{"horizontal_flip": true, "vocab_size": 513, "norm_position": "pre", "hidden_act": "geglu", "mlp_ratio": 4, "layer_scale_init": 1.0, "optimizer": "muon", "muon_scale": "match_rms_adamw", "max_steps": 8200, "weight_decay": 0.09, "adamw_weight_decay_other_params": 0.05}
Rows from block 4 of a small autoregressive pixel model, named by matrix and row number. Rows with one number belong to one neuron. Each number is 128 + 32 x the weight over its row's rms, rounded and kept within 0 to 255. All counts start at 0.
Before each neuron's rows are labels from the 100 images, of 14976, where the neuron reaches its largest size: "responds to" is what is common among them. Only what is clearly more common there than usual is listed. The data: single toy objects rendered from many sides on busy backdrops. In brackets: how many of the 100.
# gate: MLP gate (model.blocks.4.mlp.gate.weight, 512x128), inputs 64-127
# fc1: MLP up (model.blocks.4.mlp.fc1.weight, 512x128), inputs 64-127
# fc2: MLP down (model.blocks.4.mlp.fc2.weight, 128x512, transposed), outputs 64-127

responds to: pink (41)
gate.499 [158  84 141  73 163 120 170  96 151 117 101 108 173 119 108 147 134 105 100 180 118  98 101 185 121 165  98 157 128 123 118 162 159 204 114 105  95 114 104  46 101 168  67 115 169 100 123 132 119 120 144 151  94 139 115 102 127 220 168 122 140 176 126 183]
fc1.499 [109  49 157  71 114 123 125  88 140  94 102 134 145 121  77  94 156  76 152 104 146  99 113 147 150 111  94 152 162 127 121 124 113 174 133  81  93 118 133  73  71 165  75 128 194 173  84 182 101 128  84 183 123 152  75 150 136  94 147 137 109 117 169 175]
fc2.499 [104 155  95 126 133 123 139  74 107 152 172 161 141 166 197 138 161  57 127 116 148 139 187 103 149 136 167 148  63 127 129 146 145  92 144  50 105  98 121 128 133  62 145 104 147 125 101  85 238 136 153 111  90 103  99 145 154 133 163 139 174  91 133 124]

responds to: pink (40)
gate.231 [157 198  87 164 154 119 115 221 135 145 109 161 101 110 136 147 159 169 136 118 124 108 132 100 120  49  64 194  76 128 122 113 153 174 119 130 160 113 122 122 152 125  99 138 106 151 137 135 135 131 121 111  94 121 112  92 125 151  92 129 187 103  57 124]
fc1.231 [145 174 120 104 125 152 192 122 126  95 135 170  73 179 141 160 134 168 116 156 140 121 151  91 167  98  92 191 146 169 105 142 183 141 138 115 126 157  61 141  91 101 144 122 161 137 125 134 112 170 133 145  80 126 110 115 170 130  88  84 152  97 123 132]
fc2.231 [ 62 149 122  87 172  63 138 150 164 103  86 134 184 139 116 104  82  92  99 119 128 101 101 179  96 126  95 153 155 137 182 152  79 125 143 136 153 121 160 144 174  61 105 133  80 143 125 181  99 135  66 164 114 144 151 108 121 181 151 107 177 166  87 136]

responds to: yellow (28)
gate.447 [ 87 154 157  90 149 142 124 153 153 121 180 158 105  63  76 122 166 143 117 169 114 115  97 136 112 169 117 110 150 129 120 146 126  98 108  88 162  87 128 162 138 143  93 125 189 119 161  93 183 127 125  97 103 165  96 144 186 140 130 111 126 103 108 111]
fc1.447 [103 140 154 107  92  60 171 137 108 108  85 118  99 119 168 130 141 158 163  75 117 189 178 119 180 117  79 159 110  94 111 140 105  96 120 162 119 128 132  84 101 140 106 142 151 179 132 186 114  99 127 165 141  72  83 110  84  90 116 156 114  89  77  85]
fc2.447 [128 177 121 127 205 168  83 196 148 116 155 136 101 132 114 105 131 138 106 163 115 138  86 130 143 147  77 112 140  69 174  97 108 175 154  92 138  58 153 153 160  70  86  90 125 118 111  89 184  97  89 116 111 166  99 137 208  89 148 119  99 123 141 124]

responds to: pink (29); purple (28)
gate.300 [ 84 141 130 114 138  75 116 121  76 137  45 214 102 100 142 121 220 128 140  88 146 149 154 111  50 132 126  56 129 129 150 138 109 120 112 165 110 128 123 128 130 139 110  96 139  73 114 118 131 129 113 170 150  58 121 114 163 107 112 162 131 147 140  89]
fc1.300 [ 88 186 128 148 134  95 139 136  39  45 104 114 112 154 151 157 156 165  94 130 100 108 152 130 103 127  91 155 137 154 136  80  89 169  99 146 143 105 108 159  98 114 101  91 192 139 108 106 118  89 136 137 108  84 174 142 175 130 115  96  67 145  60  42]
fc2.300 [106 137 105 112  94 158 160 123 165  90  76  89 173 104 136 172  87  88  97 171 140  72  86  94 132 129  85  90 147 114 123 132 119 150 166  91 125 150 116 191  96  97 142 180 144 230 116 166 166 108 129 130 151 118 105 136 165 163 112 116 142 148 133 161]

responds to: yellow (57)
gate.272 [122  77 136 142 129  87 168  95 152 174 111 184 191 102 134  96 163 132 169 104 160 157 177 163 122 135  87 117 120  81 120 128  63 121  72  82  92 123 124 100 103  99  77 130 131 131 139 135 102  79  85 157 176 123  73 126 122 117 137 166  95  63 168 116]
fc1.272 [ 98 185 167 125 107 135  72 153 133 137  78 116 145 153 133  31 154 169 131 180 137  97 125 114 130 101 121 116 110  90 124  68 159 134 160 151 172 144 119 151  93 132 172 127 159 109  89 132 141 101 124 143 163 135 118 140 141 174  78 128 141 181 152 120]
fc2.272 [173 154 163 153  60 140 137 176  95 170 164 182 181 116 111 112 185 140 113  78 150 172 113 147 135  86 127  82 137 124 161 126  79 103 113 122 141 155 103 177 131 108 133 134 129  82 108 125 105 144 102 150 131 120  51 125  90 110 150 142 137 101 116  96]

responds to: black (25)
gate.328 [116 100 130  67 138  90 130 174 149 107 114 115 108 141 132  80 150 109 140  61 175 132 177  78 139 136 121 171 120 116 161 130 159  87 113  95 109 192 156 148 129 123 127 143 117 176 145 149 132 123 134 127 116 108  74 113 102 172 122 129 143 105 117 165]
fc1.328 [108 170  83 125 116  85 129 102 150 132 165 112  98 113 140 135 163 129 119 144 141 149 128  87 135 146 139 178 127 190  73 105 126  50 164  98 150 109 124 136 143 171 136 148 173  92 157 106 143  84 141  81 135 169 112  75  96 142 135 122  95 142  92 118]
fc2.328 [151  91 123 145  87 160 143 140  57  94 120  96 134 116  66 156  65  96 132 162 148 108 117 132 193 121 105 105 134 131 203 119 108 173 123  99 178  94 117 106 123 125 100 125 126  75 208 174 131 149 140 111 157 150 162 169  99 108 135  91 121 149 148 167]

responds to: black (28); hammer (26)
gate.491 [ 97 153 120 118 168 151 114 168 163  76 135 147 185 118 145  98  28 151 143 108  52 114 146  80 161 120 105 160 148 114 195 177  80 186 120 141 184 161 140  95 108 147 107 147 148 122 152 131 143 105 103  81 120  99 127 121 161 168 188  96  78 147  91 147]
fc1.491 [126 157  90 100 104  83 118 105 123 139  96 122  93 150 107 154 132 100 106 110  94 137 141 135 114 130 145  45 148 108 158 150 143 130  58  87 122 124 118 141 130  69 124 131 170  81 133 128 135 108 182  76 146 108 109 128 128 187 161 137 140  90 141 119]
fc2.491 [140 137 109 117 122  93  92 140 168  73 121 160 136 127  93 141  80 135 132 108 114  95 174  79  95 136 103 130 160 174  85 153 102  93  87 135 113 153  91  89 146  90  97  96 118 161 130 146 183 136  91  56 158 125 161  86 121 152 152 171 117 127 124 118]

responds to: pink (26)
gate.183 [ 85 125 152 107 129 142 109 118 101  49 126 122  54 181 171 160 146 133 106 111 141 130 132 124 113 165 136 101  62 149 132 143 120 169 138  88 103 129 121 106 101 148 140  78 127 141  89 133 145 157 138 119 128 134 122 105  86 109 131  91  81  83  81 178]
fc1.183 [ 98 129 135  68 195 157  77 132  71  96  72 143  88  70 143  69 200 131 128 128 166 143 165  97 160 114 121  94 144 141 116 123 156  82 125 165 124 134 117 127  86 130  89 106 105 168 102 116 108 146 148 119 140 194 131 142 119 104 135  96  80 150 140 109]
fc2.183 [148  98 103  86 133 153 155 163 181  77  97 122 130  75  98 139 129 130 135 117 129  94 107 134 176 124  58 149 162 133  86 131 104 113 143 192 123 127 111 129  90 123 155 171  76 128 176  92 123 168 150 135  94 149 106 166 168  84 160 120 146 110 151 108]

responds to: pink (31)
gate.390 [103 166 155  90 152 133 110 115 148 145  70 181 188 103 131  89 147  93 142 146  94  88 139 174 151 185 118 174 113  81 135 156 147  79 146 128 117 121 107 143 160  57 127 162 106 138 162 129 134 125 108 143 195 136 196 109 131 147  70 119 141 153  50 129]
fc1.390 [124 151  82  93  99 126 121 152 115 136 144 182 125  98 110 166  66 104 164 124  51  98 113 126 154 114  67  99 115  54 124 141 121  85 128  67  94 138 120 153 149 159  91  89 120 123 110 120 159 167 137 172  74 152 111 131 192  76 159 117 130 112  43 153]
fc2.390 [154 162 167  86  87  91  90 130 172 102 154 139 154 149 190 149 161 149 127 118 155 112  54 107 141  54 160 125 103 104  74 174 152 146 152  97 140 159 115 144 126 133 166 124 166 148 129 133 175  82  97 133 102 125  75 165 179 118  90 115 106 122 131 121]

responds to: pink (45)
gate.393 [102 140 102 108 184 109 156 111 145  62  79 159  77 163 152 125 135 147 109 105 115 105 165 190 179 117 128 109 111 124 137 147 128 130 114 122  73 111 111 134 115 115  79 160 132 151 172  85  82 111 117 112 108  71 112 130  48 115 127 172  87 114  97 124]
fc1.393 [141 119 136 128  80 135 161 188 165  94  83 116 186 125  91 140 131 125 127 120 170 123  97  94  74 106 157 165 129 143  74  92 173 153 137 122 164 174  59  97  92 112 146 149  80  97 119 139 172 195 144 110 162 140 134 121 189 125 166 142 134 118 123 142]
fc2.393 [122 133  90 148  88 127 174  83 120 108  96 137  81 157 126 127 178 167 104 157  76 220 175 123 187 116 123 162 177 123  97 145 107 150 139 185  90  87 122 101 140 172 144  78 186 121 105 133 123  69  90 120 118 170 148 117  58 159  59  83  87 163 115 100]

responds to: hammer (47); green (29)
gate.427 [125 130 107 116  96 140 140  73 117 164 158 171 129 154 128  99 125 121 114 152 168 176 157  88 139 117 137  86 167 190  92 143 172  99 143 184 109 144 131 158 110 155 163 154 157 110 185 124 142 201 108 129 190  73 121 114  68 145 102 130  80 148  72  88]
fc1.427 [157 116 136 163 108  96 120 107 124 155 190 238 128 108 105 100 150 114  83 107 145 156 160 126 181  90 163  91 215 159 128 117 169  93 111 183 114 139 106 166 139 148 130 130 189  98 113 144 109 203 143 133 161 107 133 132 110 127 139 132  74 157 124 130]
fc2.427 [ 96 172 114 128 216 113 139 128 129 141 149  87 155 124 149 161 142 133 103 118 136  82 116 170 167  30 133 174 104  79 173  76 149 141 147  79 143 111 139  59 148  63 171 126 146 147  94 163 104  75 105 160 164 135 150 131 157 125 152 118 155 156 163 186]

responds to: ice cream (84)
gate.277 [172 128 118 152  94 182 124 134 130  93 104  84 145 150 142  98 100  95 101 120  68 183 119  73  70 182 156 106  87 159 166 125 160  81 146 140 128 161 109 137 170  87 155 118 143 138 148 137  83  54  81 107 175 126 142 146 151  89 122  43 179 133 131 143]
fc1.277 [ 90  96 134  96 127 132 130  69  80 111 150 117 138 172 178  70 123 133  92 157 161 137 108  97 110 128 146 116 154  93 113 143 228  80  82 110 117 101  78 146 161 107 176 132 115 147 153 110 132 117 154 101 169 172 153 142 122 170  49  78  69 132 131 161]
fc2.277 [189 134 118 150 134 172  89 108 148 155 127 125 153 130  80 142 111 154 188 101 162 109 140 125 146 130 161 127 135 124 126 165 122 114 133 137  17 140 145 117 151  57 135 133 136 104 117 149 106 151 141 167 122 109 174  83 157 156 109 123 201 175 124 105]

responds to: barrel (35)
gate.504 [108  73 100 120 142 194  56 113 148 128 177  99 123 143 115 108 136  61 102 143 137 148 141 177  34 158 117 173 108 132 149 118 129 158 133 150 117 156 110 116 104 149  77 141 116 148 102 146 133  75 105 126  91 120 130 138 175 105 131 118 123 101  91  98]
fc1.504 [116  97  88 183 122 119  62  69 148 164 206 146 170 105 109 129 100 162 149   7  98 172  85 136 139 119 104 156 123  84 151 121 107 148 140 121 102 107 194 114 153 125  82  69  62 134 154 166 146 149  89 115 143 100 114 193 140 146 156 125 148 125  89 135]
fc2.504 [ 84 101  70 145 115 113 163  99 100 152 172 191 156 152 105 155 103 153 110  67 118 144 102 129 122 121 175  89 126 133 159 212 125 119 155 125 117 141  78 107 112 145  95 137 154 139 122 149 142 124 164  85 169 129  86 100  62 120 116  78 150 163 208 146]

responds to: pink (25)
gate.428 [117 158 108  98 134 137 109  93  81 111  95 148 121 134 153 135 142  75 133 191  91 162 192  79  87  89  80 161 160  92 137 135 107 153 127 133  99  95 115 108 136 180 131  45 117 118  39 109 146 130 101 139 192  63 116 155 148 157 136 100 170 139 153 139]
fc1.428 [113 124 168 148 136  81 184 119 136 164 162 104 124  97 114 129  95 184 144 110 143  80  85 111 150 135 123 157  49 122 127  63 126 125 172 130 111 177 159 126  81  76 151 142 140 160 188 191  99 102 130 109 102 184 125 101 150 132 152  99 115 106 128 186]
fc2.428 [102 108 131 132 171 128 116 142 119 159 124 100  94 107 111 122 104 160  70 171 157 121 114  98  50 145 105 119 109 165 157 122 174 119 113  94  93  71 138  76 132 197 174 126 129 154 129 123  51 139 189 130 116  84 125 102 113 136 114 179 104 102 179 153]

responds to: black (31)
gate.474 [171 170 131  96  94 175 114 137 163 157 124 111 108 127 154  93  87 157 121 102 139 150 102 121 138 145 154 186  97 163 167 110 153 145 114 145  90 157 118 164  53 152 129 136 196 151 130 156  93 152  93 135  90  98 128 136 109  79  76 143 116 106 107 100]
fc1.474 [ 78 125 149  98 130 163 108 104  90 146 145 116 124 166 141 201 123 125 160 196  97  90  86 119  93 178 134  59 113  92 154 128 135 148  88 127 141 120 123 118 168 155 166 134  96  67 129 105 159 176  97 173 160 183 142 125 168 196 106  96 193 123 130 130]
fc2.474 [131 125  81  62 153 142 115 101 162 109 177 152 159 153 175 110 129  98 101 193 111 141  88 127 130 107 152 147 149 132 161 131 147 144 141 139 118  97 124 121 114 179 136 144 112 109 119 131 220 127  98 178 106  87 115 137 133 172 128 136 194 123 108 106]

responds to: barrel (37)
gate.493 [180 122 106 138 143 118 149 143 101 133 154 115  70 118 134 110 146  83 147 172 131 168 116 149 123 155 147 121  57 195 133 145 111 157 123 112  68 143 139 151 133 155 143 146 130 112 114 176 148 161 129 114 154 166  82  82 112  84  86 107  31  81 136 131]
fc1.493 [ 98 154 163 187  78 106 120 130 110 114 100 185 127 143  55 115 151 126 127  97 104  98 120  61  72  65 154 123 115 155  91 145 104 134 130 120 141 166 188 146  70 145 192 151  73  67 120 173 129 134  75 156 136  94 132 126 133 152 153 109 152 171 134 135]
fc2.493 [116 147 180 136 168  98  66 105 123 134  79 115 113 137 104 103 125 177 127 174 125  92 152 149 137 133 182 178 162 117 142  93 166 140 137  64 148 110 172 144 143 131  88  75  94 142 134 109 155  94 142 109  69 149  92 149 135 121 130 170 180 139 130 102]

responds to: from above (75); trophy (26)
gate.105 [114 129 102  78 154 114 133 181 171  89  81 104 142 166  72 113 163  93  92  65 103 147 134 146  90 136 125 126  86 137 129 141 150 139 133 120 186 142 104  93 106 147 167 141 137 133 172 125 101 101  93 141 126 144 145 131 138 118  84 151 120 137  85 159]
fc1.105 [124 146  97 139 133 195 107  62 135 159 143 148 136 135 131 139  84 170 164 162 148 150 135 170 131 155 150 133 134 180  95 118 121 125 101 129  73  94 127 147  91 100 117 151  63 117 152 127 160 132 145 101  52 124  53 133 111 114 115  96 110 118 181  95]
fc2.105 [123 175 115 133 174 135 154  87 117  95 101 159 102 160  68 138 147 149 175 150 111 127  51 136 100 152 124 146 125 158  64  83  80 142  91 153 137 109 169 112 183  91 119 171  56 103 144 143 147 103 109 117 135  68 112 124 131 136 113 160 103 141 126 123]

responds to: hammer (43); candle (38)
gate.470 [107 140 103 121 142 131 112 125 107 166 190 159 200 137 173  54  59 125 127 122 129 164 204 115 107 147 173 105 143 169 166 154 190 150  94 152 136 138  62 178  82 117 138 137 152 128 111  74 117  63 105 145 175 140 125 182  98 134 112 135 121 150  63 165]
fc1.470 [134 146 111  82 123 109 160 140 120  74  59 102  74 130  93 159 201 149 161 161 105 105  97  98 154 138 117 162  68 142 116 114 104 119 160 102 143 139 169  74 168 172 135 129 115 104 162 133 135 161 161 148 138 133 115 130 146 106 136 159 179 104 151  66]
fc2.470 [ 69 155 108 131 118 142 109 171 117  96 134  88  69 125 158 110 161  94  93 128 150 121 189 120  70 191 141 146 106 180 128 141 107 102 111 158  78 124  84 146  86 166  68 171 133 129 127 127 134 139 143 133 131 178 126 165 125 191 144 101 144  95 102 170]

responds to: blue (29); tree (28)
gate.213 [ 72 107 138 112 115 138  86 126 117  77 163 155 145 121 145  90 103 106  82  97 119 172  95 115  61 150 140 162 102 103 124 115 161  92 148  94 197 141  85 137 131 133 129 159  63 100 169 174 124  85 140 153  32  91 104 115 143 103 155  83 158 124 103 139]
fc1.213 [120 166 148 166 120 183 140 122 137 157  91 172 188  92 172  88 123  92 102 129 132 135 129 141 116 172 156  47 114 167 130 110 148  85 113 182  98  89 145 173 111  68 129 136 120 106 131  44 102  83 106 108 148 118 127 125 107 182 137 132 121 124 183 140]
fc2.213 [176 111 117 169 162  99 138  44 156 133 138 121 185 180 105 104 147 154 132 151  56 131 135 108  83 113 139 150 173  80 177 109 140 162 151 106 124 157 134 182 155 118  91 113 167  73 148 108  99 133  84 103 143 116 194 166 136 149  99  90 109  95 124  73]

responds to: yellow (30)
gate.108 [134 127 188 110 133 113 150  84 121 142 111 157 145 154 110 154 118 139 130 121  79  98 112 107 163 144 143 104 165 172 141  96 163  48  85 192 166  97 168  90  69 136  88 109 124 150 175 128 174 104  53 158 177  93 100  91 103 108 152 185 133 130 136 168]
fc1.108 [138 149 182 157 117 102 161 110 129 156  99 153  66 113 113 154 113 186 125  94 104 116 133 122 146 156  92 119 141 115  98 154 102  93 146 178 138 145 118  31 150 143 120 108  80 102 111 112 132  90  80 171 139 156  78 134 115 111 193 166 122 118 165 112]
fc2.108 [ 91 171 125 102  85 104 132 135 132 119 130  97 109 110 139  76 104 154 110 102 164  98 153 161 136 166 174  99  97 181  97 146 120 121 129  92 153 121  82 101 125  92 132 186 178  92  76 107 119 164 126  93 112 158 164 154 172 193  71 166 157 156 152 160]

responds to: red (25)
gate.275 [113 144 121 117 104 118 115  63 152  86 111 122 134 105 148 134  50  74 133  52  66 121 131 147 116  80 124 117 129 186 163 140 191  79 142  78 185 112 184  93 152  85 109 103 135 169 119 113 139 128 127 150 137 174 149 144  88 153 134 154 106 138  96 152]
fc1.275 [134 144 133  92 124 105 115 157 101 199 148  62  95 138 186 140 174 201 176 160 139 167 167 164 176 160 102 138 122 163 140 139 116  90 121 174 145  85 149 111 128 126 100 117 132 146 100 112 147  90 109 192  95 147 133 182 133 159 117 130 161 135  83 142]
fc2.275 [151 209 133 159 125 130 140 124  92 131 148 148  71  67  95 152 127 193 182  89  99 151 102 101 140 137 147 130 136 177 162  70 129 107 146 123 166 135 170 131 131 142 111 120 120 116 105 107 113 151 163 191  91  91 139 109 123  93  93 156 146 150  99  97]

responds to: green (51); flower (26)
gate.184 [145 212 170 111 146 172 146 128 119 141 115 100 139 111  96 144  64 131  48 114 119 126 124 156 194 134 106 110 168 125 151 125  73 129 104 103 108 162 138 145 162 104 161  78 144 142 124 175 144  99 121  63 159 167 117 127 139 160 152  59 118  80  93 118]
fc1.184 [142 131  88 104 131 132 170 140 114 115 153 164 156 103  65 116  93 103 111 141 128 137 132 143 137 145  80 146 121 145 137 105 121 134 141 100 106 183 131 146 118 107 127  94  74 136 123 160 124 190 140 119 122 146  91 131 114  99 168 113 107  31 129 125]
fc2.184 [170 160 213 140 182 111 134 122  88  32  87  88 155 153 120 139 103 133 111 149 120 109  76  72 121 106 185 179 201  70 179 153 105 129 119 112 160  89 171  56 139 142 126  88 168 135 121  74 157 130 139 107 113 123 151 128 186 100 149  92 128 131 110  97]

responds to: blue (25)
gate.201 [156 167 168 171 136  96 132  98 125 125 146 128 116 104  62 134 146  92 188 130  77 146 160 142 130  83 128 125 110 122 189  95 120 125 147 117 111 176  97 104  56 161 149 133 132 117  88  45 123 155 109 125  99 109 110 118  86 131 118 122 174 195 136 109]
fc1.201 [ 61 121  75 132 173 119  82 170  92 130 136 149 148 172  74  51 124 104 126  83  92 158 160 118 130 137 118 110  66 174 117 170 108 113  70 176 170 142 148 149 104 126 200 115 122 134  47 110 124 121 126  97 100 109 156 156 157 100 104 130 136 137 173 177]
fc2.201 [124 112 190 168  87 136 170 109 177 134 134  67  65 116 115 127 168  99 144  76 149 132 108 192 105 106 100 135 137  67 127  88 150  98 183 139  95  93 125  74 132 170  85 150  83 162 147 142 145  96 145 135 100 121 102 139 116 131  93 123 102  99 104  88]

responds to: from above (60); green (30)
gate.19 [105 169 139  62 129 162 161 116 124  80 153 131 109 172 133 136  93 111 146 131  87 144  85 169  91 178  98 100 200 114  94 128 101 156 103  74 116  96 122 128 145 111 160 130 141 204 116 138 139  83 112  58 131 152 161  96 110 164 117  83 100 108 123 119]
fc1.19 [180 124 148  94 147 116 152 169 129 133 160  81 139 155  58 108 127 105 117 187 130 154 126 199 177 129  91 179 115 124  87 110 117 128  80  92  55  88 115 101 135 119 120 103 150 221 134 122 105 106 147 123 112 134 144 162 166 151  90  97 162 106 105 165]
fc2.19 [119 141  98 144 160 150 103 184  79  91 146 140 121 117 119  40 206 185 122 122 127 112 147 114  64  85 116  86 104 190 183 109 154 146 157 156 155 142 147 153 149 178 107 113 145  87 123 129 174 118 114 113  75  55 131  95 122 157  91 157 140 196 117 154]

responds to: hammer (37)
gate.283 [114 102 125  80 159 128 135 139  81  87 139 142 107 113 131 131  82 159 185 136 101 145 203  89 103 116 148 120 132 150  90 189 146 114  96 160 187 170 115  87 121 163  98 107 140  58  76 125 103 103 150 119 185 197 123  91 114 173 150 124  94 108 115 133]
fc1.283 [167 143  99 117 152 212  75 165 118 172 131 160  72  96 124 129 177 104 147 132 125 130 111 124  43  99  49 145 174 133 123 142 108 129 102 189 186  91  82 142 120 183 120 154 112 134  82 116 190 106 169 128  91  14 132  89 137 135 140 137  99 134 113  99]
fc2.283 [155 133 137 145 135 101 169 216 125 118 107 135 143 120 158  89 107  45 111 131 111 135  89 116 154 241 116 137 151  93 204 127 114 109 103 134  98 165 148 178 102  77 149 118 172 120 147 150  74 110 130  88 161 147 120 117 139 113 159 125 161 120 126  95]

responds to: black (38)
gate.229 [115 184 173  77 139 114  77 119 132 153 104 158 101 130 122 145 167 161 113  79 131 127 147 114 106 148 106  93 151 113 120 127 129 190 120 123 119 147 139  56  74 123 154 178 159 141 137 160 119 123  97 122  93 163 155 153 156 185 112 102 162 106 143 159]
fc1.229 [122 138  94 137 131 163  60 136 107 153 127 183  88 151 137 186 120 130  77  88 151  69 194 139 161  59 132 142 102 159 169 140 142 152  87 147 143 124 135  86  95 161 129 108 139 115 114 131  66 118 107 110 169 169 173 158 188 138 124 208 114 135 117 142]
fc2.229 [149 152 177 107 127  58  93 104  86  82  97  86  96  97 107 106 125  96 146 154 143 104 166 125 135 179  88 172 185 107 138 157  98 116  99 160 146 172  92 121 117 109 131 141 159 163 161 116 131 150 132 122 130 146 174 116 128  98 137  88 137 135 144 116]

responds to: ice cream (34); tree (28)
gate.159 [152 140 155 117  99 136 140 111  87  95  78 125 182 174 119 149 161  95  90 121 143 151 170 190 111 174 184 166  72 154 118 173 145 150 116 109 133 168  88 111 132 137 162 117 151 159 140 100 102  69 180  90 189 180 132 176 109 136 118 133 147 129 143 185]
fc1.159 [ 90 156 109 106 137 151 168 156 119 123  90 134 143 180 176 167 124 131 125 104 110 169 145 118 195 136 112 188 107 122 130 104 114 115 192 157 130 142 112  88 115 165 110 181 184 108 155 190 159  79 121 152 134 142  74 106 204 104  72 178  80  56 112 159]
fc2.159 [181 121 113  80 177 102 146 115  98 100 145 126 186  91 124 128 124 146 127 147 111 141 107 110 192 146 106 110  76 175 113 119 103 162 128 161 147 121 194 112 123 127 150 124 142 129  71 171 125 104 118 185 171 177 155 137 202 112  72 173  97  77 162 182]

responds to: green (48)
gate.414 [182 126 176 186 107  93 152 121  99 135 171 120 140  82  81 127 129 125 162 113 119 143 134 139 135  85  60 167 135 208 178  99 200 114 129  85 162 140 136 139 105 191 123 135 165 131  98 121 164 100  85 115 139 119 147 123 123 182 115  81  81 179 109  89]
fc1.414 [123 104 133 121  94 172 104 186 151 100 105 172 146 191 120  93 208 121 130 113 106 123 114 140 103 143 173 117  92  82 134 118  53 133 182  78 107 101 115 131 223  89 127 196 140 124 145 106 124 170 143 121 131 128 141 133 112  69 103 201 187 157 121 140]
fc2.414 [129 125 140 199 121 106 127 165 119 130 150 177 118 140 100  60 189  75 142 122 211 104 107 106  92  83 145 107 119 126 159 115  77 151 152 108 111 131  96 104 149 125 109 139 135 138 114 114  81 165  88  96 131 166 166 127  65 162 151 166 131 202  90 135]

responds to: red (28)
gate.144 [129 150 170 145  77 124 181  72 144 126 166 118 121 119 104 124 133 120 100 194 123 117 116 155  87 138 113 122  73 109 126 100 109 139 102 140 102 178 120 130 116 206 147 145 152 137 223  93  74 147  71 111 141 183 139  89 113 105 140 123  88  65  89 156]
fc1.144 [172 129 125 156 134 152 165 178  82 107 142 171 124 107 176 107 129 121 131 204 151  89 146  87 101 134 129 116 130 114  93 134  70 223 110 156 127 141 128 120 142  98 145  51 149 180 103  87 113 204 136 123  81 136 148 161 166  95 109 139 101 154 169 102]
fc2.144 [120 188 176 107  94  73 130  88 173 157  68 147 119 119 128  96 161 139  83 154  62 135 130 131 160 124 109 184 139 145 109 166 135 112 122 101 111 139 114 108 140 132 120  99 162 128 136  84 158 161 135 168 127 162 177  99 183 123 154 131 129 141  85 187]

responds to: ice cream (28); flower (27)
gate.180 [126 110  77 198 148  42 143 112  86 103 194 161 153 121 128 130 124 142 134  88 116 191 142  99 143 127  97 103 128 166 114  66 116 138 125 127  88 141  77  84 126 146  96 119 123 105 147 118 145 159  78 143 116 167 103  95 120 152 111 124 151 120  83 121]
fc1.180 [124 110 164 198  99  34  93 135 108 174 134 108 121 147 119 115 114 184 144 144 188  89 196 152 128 140 102  77  79 144 176 140 147 133 197 102  84 136 169 142 168 119 138  70 106 125 129 147 121 108 168 161  97 198 156 161  88 106 125 121 110 171 149 136]
fc2.180 [114 126 105 154 121  65 144 158 131 107 126 124 158  74 158  83 167 108  90 144 163 139 167 130  89 110 102 178 100 118  98  57 157 124 157 139 141 162 138 105 117 130  74 131 120 110  97 142 169 134 119 181 103 156  93 160  95 166 164 138 149 150  71  96]

responds to: hammer (40)
gate.142 [145 112 144 119  83 134 139  98  83 111  94  79 138 115 140 118  80 119 104  63  99  93 157 122 162 116 165 129 105 150 133 123 142 139  71 139 127 198  49  88  63 182 141 143 108 211 137 107 174 135 142 123 192 129 156  83 156 132 110 119 112 163 124 118]
fc1.142 [160 140  99 158  92 110 147 145 153 172 150 160  84 148 122 106 172 116 155 158  76 138 175 125  75 105  69 145 135 132  46 152 152 115 152 127 107 137 137 124 135  73 167 202 155  98 118 130 124 149 101 104 107  79  94  99  96  97 165 128  95 125 181 135]
fc2.142 [117 120 136  80 140  95 106 114  45 109 176 120 197  79 149 145 121 146 123  93 103 120 173 113 157 105 148 138  72 147 118 125 213 126 130 139 117 139 120 135 100 164 143 120 111 126  97 164 115 110 140 123 167 131 182 167 102  96  75 153 178 144  88 145]

responds to: blue (34); mushroom (29)
gate.85 [ 74 139 128 120 143 120 102 106 180 101 137 131 148  89  67 159 154 112 202 101  92  85 132  62  74  81  44 148 133 116 123 129 122 132 116  91 107 106 129 116 116 169 115 103 167  97 128 120 142 101 172 176 137 121 105 113 142 159 131 126 158 194  80 122]
fc1.85 [202 144 186 162 113 152 133  97 122 193 123 110 125 139 188 119 128 127  88 120 188 120 126 154 151 147 186  73 119 168 161  95 138  71 136 169 101  91 123 128 117 130 154 139 105 146 128  99 126 111  94 115 146 130 175 128 131 143 119 147 128  72 167  89]
fc2.85 [132 116 140 107 118 107 133 106 123 121 115 159  87  97  88  88 193 104 130 170 114 183 137 119 168 207 183 126 102 164 146  99 124 121 151 149  86  76 111 150 132 202 164 122 164 201 144 135  84 142 156 128 121 131 137 162 130 156 116 152 114 154 123 121]